From a checkpoint of a small sound classifier.
Model: 3.62M parameters, mfcc input, arch conformer, norm rmsnorm, activation silu.
Training: 24500 steps, batches of 128, held-out accuracy 100%.
Data: trained on strings of digits, spoken by a formant synthesiser in many voices, 39062 training examples.
Rows from block 2 of a small sound classifier, named by matrix and row number. Rows with one number belong to one neuron. Each number is 50 + 12 x the weight over its row's rms, rounded and kept within 0 to 99. All counts start at 0.
After each neuron's rows are labels from the 100 clips, of 14976, where the neuron reaches its highest value: "strongest on" is what is common among them; "loudest band" is the band of the loudest frequency at the time of the peak. Only what is clearly more common there than usual is listed. The data: strings of digits, spoken by a formant synthesiser in many voices.
# fc1: first MLP up (model.blocks.2.ff1.fc1.weight, 640x160), inputs 54-107
# fc2: first MLP down (model.blocks.2.ff1.fc2.weight, 160x640, transposed), outputs 54-107

fc1.493:63 32 75 40 48 59 59 57 44 73 39 52 69 53 27 51 52 55 58 48 46 56 77 62 51 54 79 60 61 43 57 65 48 65 55 53 45 58 41 39 59 68 62 49 42 54 50 54 45 78 50 68 50 50
fc2.493:54 44 54 53 55 48 39 51 65 77 51 72 42 46 23 41 40 54 53 54 38 45 49 73 20 67 40 47 54 45 72 53 74 39 51 51 40 54 37 56 55 52 57 35 48 51 63 68 46 75 64 61 56 32
strongest on: "seven"; number of digits: 1; first digit: seven; last digit: seven
loudest band: 500 to 1000 Hz

fc1.83:60 53 56 56 43 46 58 59 53 63 56 70 48 69 60 21 31 49 55 44 48 51 69 51 61 48 54 46 40 41 45 45 30 98 23 43 54 42 49 46 57 64 69 74 46 49 57 49 39 73 58 58 35 47
fc2.83:44 48 54 60 49 30 37 59 56 67 48 49 54 52 67 62 57 57 54 86 60 30 50 64 45 51 54 52 49 32 48 54 23 37 43 57 44 55 52 28 28 59 42 49 31 65 31 75 45 35 28 40 37 43
strongest on: "seven"; last digit: seven
loudest band: 250 to 500 Hz

fc1.508:34 37 50 41 56 54 39 55 49 75 60 52 61 56 44 45 35 47 41 50 57 55 57 77 49 54 57 48 75 25 68 46 47 65 26 40 42 54 28 52 53 57 55 60 29 33 68 67 34 51 50 55 42 52
fc2.508:39 41 42 63 65 36 55 35 50 47 73 37 55 57 54 48 54 55 65 58 16 54 52 49 40 71 56 55 24 53 52 36 49 42 58 42 44 40 52 48 54 51 47 38 27 45 63 59 53 61 49 58 50 49
strongest on: reverberation; "seven"; clipping; last digit: seven
loudest band: 500 to 1000 Hz

fc1.369:54 52 60 32 56 53 63 58 36 42 44 54 52 45 44 32 42 43 67 72 49 65 65 56 39 51 70 57 68 52 41 55 53 46 55 44 36 55 36 51 84 47 61 39 59 64 53 46 30 80 56 50 40 37
fc2.369:56 68 61 68 36 44 51 36 64 38 59 47 51 43 48 39 42 72 56 46 41 61 66 64 35 50 40 45 39 34 55 39 63 45 59 45 49 44 48 55 43 49 57 46 51 54 87 54 47 55 57 67 61 34
strongest on: first digit: seven; last digit: seven
loudest band: 500 to 1000 Hz

fc1.426:37 55 75 59 65 52 36 53 48 42 55 53 53 37 61 71 43 58 46 41 57 57 34 41 37 38 52 48 55 31 61 36 37 47 51 29 45 48 57 49 26 36 45 46 62 37 59 64 48 32 37 23 50 40
fc2.426:62 55 44 46 53 51 61 46 59 49 54 52 60 46 79 70 42 16 32 31 02 40 45 41 66 44 56 58 59 57 45 72 34 49 57 43 52 40 59 52 53 56 54 35 36 62 39 39 43 31 53 24 46 66
strongest on: clipping
loudest band: 4000 to 8000 Hz

fc1.385:31 70 42 51 71 28 49 56 50 56 50 44 77 40 40 49 47 47 47 62 51 60 69 73 53 43 34 58 66 43 43 32 15 50 49 46 33 64 35 56 52 55 46 49 23 59 44 62 27 66 44 33 46 41
fc2.385:68 62 56 60 68 58 66 38 63 37 43 46 77 66 62 46 62 52 46 63 80 49 42 52 52 41 63 51 51 56 60 69 43 38 76 43 61 52 57 44 34 72 32 46 54 45 46 67 59 44 45 70 55 50
strongest on: "six"; "seven"; clipping; last digit: seven
loudest band: 250 to 500 Hz

fc1.592:45 41 57 39 50 30 48 45 50 54 47 19 55 50 23 30 26 47 49 57 62 56 58 65 28 35 79 49 32 47 51 44 34 29 49 54 40 27 71 32 54 51 57 48 58 41 43 55 76 43 56 62 44 66
fc2.592:46 29 28 49 50 52 46 75 45 45 36 59 49 58 50 78 60 48 30 47 32 61 38 52 56 61 42 52 56 35 38 77 58 32 37 52 46 55 17 63 49 54 49 53 56 55 60 55 52 45 50 74 63 38
strongest on: "eight"; voice: child-like voice; last digit: eight
loudest band: 500 to 1000 Hz

fc1.350:45 55 58 43 54 49 40 58 44 74 45 41 76 58 40 51 46 61 36 59 50 68 42 71 42 61 72 45 69 44 56 48 34 64 45 42 51 49 42 49 48 56 53 53 31 36 69 69 66 53 47 52 36 52
fc2.350:47 38 64 58 69 49 51 43 51 53 53 42 58 46 48 49 58 69 47 65 33 61 61 65 45 58 58 39 41 33 53 59 37 41 57 57 40 40 42 62 50 50 51 22 41 58 56 67 52 60 59 68 45 43
strongest on: reverberation; voice: child-like voice; first digit: seven; clipping
loudest band: 500 to 1000 Hz

fc1.214:49 43 23 36 62 42 51 57 57 22 54 45 59 57 48 38 50 38 43 27 68 31 69 56 42 45 47 52 54 68 58 46 44 51 39 47 41 58 63 60 52 62 69 54 43 57 75 47 52 46 30 79 51 86
fc2.214:44 33 50 27 59 45 54 38 39 38 63 53 50 66 65 33 60 31 47 62 18 48 44 37 57 56 58 55 52 46 70 54 51 68 71 67 59 50 63 52 62 47 25 48 50 40 58 52 36 48 56 50 57 47
strongest on: "six"; first digit: six; last digit: six; number of digits: 1
loudest band: 250 to 500 Hz

fc1.6:56 32 46 40 53 67 69 59 55 39 43 66 63 68 43 45 47 49 65 63 45 36 69 57 50 58 62 61 53 63 40 51 51 64 48 41 35 50 40 44 74 59 55 43 48 57 37 69 38 71 56 64 51 56
fc2.6:56 57 61 51 47 48 54 48 53 39 62 47 39 45 39 31 51 54 63 52 30 45 57 61 50 49 56 47 43 32 70 48 73 27 64 62 51 62 31 67 51 46 49 57 45 32 76 54 42 67 49 63 56 38
strongest on: first digit: one
loudest band: 500 to 1000 Hz

fc1.258:29 52 50 71 59 56 37 38 56 56 68 41 67 35 47 52 48 49 34 44 58 55 46 53 34 40 41 51 55 46 64 51 22 45 58 29 48 49 57 46 34 24 51 48 61 46 65 51 41 54 48 23 84 53
fc2.258:51 39 42 36 50 54 57 38 68 54 50 44 55 53 90 80 35 31 37 43 00 44 53 51 47 36 52 37 48 52 54 57 50 54 49 35 62 42 66 41 48 43 59 46 37 40 48 51 39 37 50 28 49 65
strongest on: clipping; first digit: one
loudest band: 4000 to 8000 Hz

fc1.52:67 19 54 32 56 68 53 56 55 55 38 66 76 65 23 40 54 51 55 60 41 50 63 52 45 55 78 57 54 55 50 57 54 58 55 57 43 61 22 38 69 65 55 44 46 49 45 63 46 67 56 86 45 47
fc2.52:59 43 57 56 49 60 47 49 53 60 60 62 31 38 21 28 66 64 56 59 32 57 55 56 21 51 47 46 48 40 78 44 55 27 62 68 46 48 30 63 44 52 46 38 43 40 71 65 48 72 56 67 59 34
strongest on: first digit: seven; last digit: seven
loudest band: 500 to 1000 Hz

fc1.604:59 42 77 36 36 54 61 48 29 66 44 54 68 55 27 59 67 56 47 60 44 57 63 45 36 50 84 62 52 52 60 68 44 53 54 34 55 47 49 37 58 64 45 48 51 59 54 33 47 68 74 64 50 58
fc2.604:63 40 39 40 66 44 46 57 68 57 40 59 48 40 47 33 59 42 27 57 33 51 42 71 35 57 47 54 60 49 43 62 81 29 63 71 33 55 42 71 64 40 72 19 51 58 52 60 45 74 58 42 43 30
strongest on: voice: child-like voice
loudest band: 500 to 1000 Hz

fc1.81:58 34 33 48 62 43 70 61 71 31 71 59 62 60 32 39 58 33 43 39 33 51 48 71 49 37 44 49 52 76 42 56 51 58 30 38 54 30 46 52 39 64 58 45 58 51 45 37 57 53 46 71 79 53
fc2.81:33 55 46 52 41 44 50 48 30 35 45 66 28 45 50 56 56 40 61 55 31 42 54 60 29 44 51 40 59 35 68 50 61 34 30 39 58 55 51 56 39 56 39 66 30 50 55 51 44 75 51 47 40 53
strongest on: number of digits: 1; "one"; first digit: one; last digit: one
loudest band: 500 to 1000 Hz

fc1.383:70 38 50 26 57 63 75 59 58 07 54 66 48 67 62 49 60 40 61 54 63 29 71 37 38 54 44 61 40 63 40 40 49 41 65 51 35 41 39 56 48 54 37 29 55 64 70 67 31 39 50 57 53 60
fc2.383:60 60 55 46 49 46 53 61 52 33 55 68 43 34 52 47 56 44 64 42 24 52 53 54 52 66 52 48 48 44 56 50 70 36 64 63 62 46 39 51 46 58 43 68 65 33 59 46 48 40 65 47 51 55
strongest on: whispered; first digit: eight
loudest band: 500 to 1000 Hz

fc1.130:49 33 57 50 54 33 71 50 27 66 43 45 79 49 32 46 49 61 44 52 55 73 65 65 50 58 75 55 64 53 54 62 22 51 56 49 54 52 30 50 48 71 58 48 55 53 58 60 42 82 54 61 71 39
fc2.130:54 35 80 53 70 48 38 40 53 76 49 67 52 47 42 41 55 63 36 47 34 52 55 68 38 68 55 48 49 35 52 51 63 47 47 51 46 44 44 60 43 56 54 25 45 61 62 60 45 58 58 47 63 45
strongest on: "seven"; first digit: seven; number of digits: 1; last digit: seven
loudest band: 500 to 1000 Hz

fc1.465:72 26 43 55 47 63 51 59 39 36 63 51 67 33 42 55 61 53 49 40 38 43 57 41 43 38 60 64 54 55 64 57 46 64 41 58 58 66 62 61 63 52 60 59 59 60 61 41 67 49 57 91 41 54
fc2.465:64 51 27 26 53 50 41 62 57 63 27 61 42 44 47 42 62 31 26 57 28 62 41 52 45 57 50 47 70 48 69 81 44 40 56 43 41 52 64 65 61 39 61 69 65 50 59 62 63 58 61 52 40 39
strongest on: quiet level; first digit: seven
loudest band: 250 to 500 Hz

fc1.271:52 60 31 65 32 60 59 48 51 49 53 61 56 69 42 48 33 32 71 51 42 49 59 67 58 52 41 45 58 43 45 34 29 91 37 45 45 70 33 63 62 60 53 41 31 39 58 72 44 57 48 65 52 49
fc2.271:44 37 76 58 56 34 47 53 47 57 56 45 51 47 49 60 59 72 68 72 73 36 62 56 50 54 50 37 39 34 59 35 47 38 46 51 58 42 42 35 50 50 56 52 55 53 69 57 60 42 41 74 47 34
strongest on: "seven"; "six"; last digit: seven; clipping
loudest band: 500 to 1000 Hz

fc1.55:56 29 43 36 74 63 63 54 48 66 38 47 74 73 42 33 55 38 41 65 51 50 47 56 56 56 67 54 61 66 48 51 31 50 45 43 41 48 56 30 63 62 51 45 52 49 63 58 45 60 62 64 66 58
fc2.55:29 29 63 48 49 31 51 44 45 51 59 50 42 53 49 50 58 67 71 78 36 37 50 73 17 38 52 48 48 38 62 56 50 29 53 58 52 49 34 54 50 54 45 39 48 46 47 60 51 61 48 56 56 53
strongest on: first digit: seven; last digit: seven
loudest band: 500 to 1000 Hz

fc1.155:56 33 53 38 47 37 61 65 53 76 60 61 49 48 53 36 44 60 52 52 49 71 79 66 43 57 55 48 46 29 57 44 41 59 44 36 57 61 37 54 56 52 70 80 44 50 49 68 37 87 43 35 45 37
fc2.155:50 44 47 60 33 48 63 40 48 63 46 46 53 55 40 60 55 57 43 59 62 44 52 74 37 62 48 40 52 41 51 53 44 28 38 43 54 54 38 51 47 45 37 32 30 52 42 75 46 60 38 66 47 38
strongest on: "seven"; first digit: seven; last digit: seven
loudest band: 250 to 500 Hz

fc1.90:21 45 55 66 70 29 33 57 53 64 69 49 47 55 56 52 57 51 41 47 63 56 42 63 45 37 61 43 63 70 60 50 14 48 38 43 53 58 64 58 37 58 52 60 48 23 67 53 50 40 33 58 61 69
fc2.90:43 46 51 40 53 60 53 39 40 47 64 33 46 66 54 74 59 24 59 60 26 39 49 35 53 47 57 36 50 49 42 44 41 59 49 52 62 41 67 40 46 48 34 35 45 53 38 54 43 40 54 49 36 60
strongest on: "eight"; clipping
loudest band: 500 to 1000 Hz

fc1.607:59 38 44 68 60 39 52 54 46 60 32 65 64 47 73 40 37 34 24 45 50 54 36 41 52 53 58 41 43 65 44 52 48 63 40 38 54 52 33 36 48 65 49 50 52 55 76 48 25 29 76 36 47 61
fc2.607:57 52 70 57 59 41 42 62 47 79 81 49 40 44 60 71 58 60 68 66 60 36 55 46 40 46 47 62 51 48 64 48 43 70 51 44 38 57 68 50 39 62 47 57 44 65 59 51 49 58 32 45 55 41
strongest on: number of digits: 5; whispered; first digit: eight
loudest band: 500 to 1000 Hz

fc1.318:36 80 55 56 45 32 53 32 20 63 48 38 67 41 46 43 45 47 56 59 57 65 60 67 49 72 46 44 49 53 60 50 27 57 27 51 59 45 61 50 29 53 63 54 35 59 62 42 43 67 70 25 65 56
fc2.318:30 60 66 58 59 27 47 40 48 59 58 52 70 63 62 59 61 44 49 71 54 28 53 71 40 52 53 50 54 43 57 63 58 33 64 74 44 69 59 40 38 37 50 37 24 65 46 63 36 31 53 64 39 46
strongest on: reverberation; clipping
loudest band: 500 to 1000 Hz

fc1.568:57 66 49 40 34 59 66 58 34 50 52 44 61 47 38 51 65 65 57 67 59 56 42 36 35 49 65 41 47 64 56 64 58 44 61 51 85 48 54 49 45 40 54 30 43 69 62 50 44 56 55 49 68 59
fc2.568:50 37 62 57 54 33 41 52 55 33 43 48 47 28 53 65 54 41 35 47 12 54 57 62 46 53 50 47 56 54 44 45 63 38 44 61 29 44 36 54 38 44 57 34 44 52 45 61 48 56 73 42 36 34
strongest on: reverberation; "four"; muffled (low-pass); first digit: four
loudest band: 500 to 1000 Hz

fc1.479:37 45 49 56 47 46 51 49 56 84 70 52 50 63 43 37 46 41 38 74 49 74 60 57 40 48 52 50 55 50 46 47 35 54 40 35 51 45 43 46 40 66 64 52 40 46 48 54 26 62 44 29 69 63
fc2.479:56 41 57 53 64 47 58 31 49 62 55 49 60 57 62 72 50 58 52 55 44 46 66 57 42 62 34 46 41 36 45 27 43 46 48 38 53 50 52 28 36 47 42 40 21 46 40 57 41 66 52 54 56 57
strongest on: "seven"; last digit: seven; clipping
loudest band: 500 to 1000 Hz

fc1.338:51 34 59 37 54 64 50 60 54 61 58 65 49 54 62 25 46 59 54 66 37 69 29 51 51 46 68 51 56 47 34 47 38 30 56 19 38 37 32 33 55 52 55 60 57 49 52 64 45 71 55 44 54 53
fc2.338:49 51 42 63 36 51 62 50 49 56 71 57 39 44 43 43 52 50 76 42 37 50 60 72 48 37 45 41 55 32 38 36 53 36 63 52 58 40 45 47 52 53 61 50 43 44 74 60 51 56 48 48 72 50
strongest on: first digit: eight
loudest band: 500 to 1000 Hz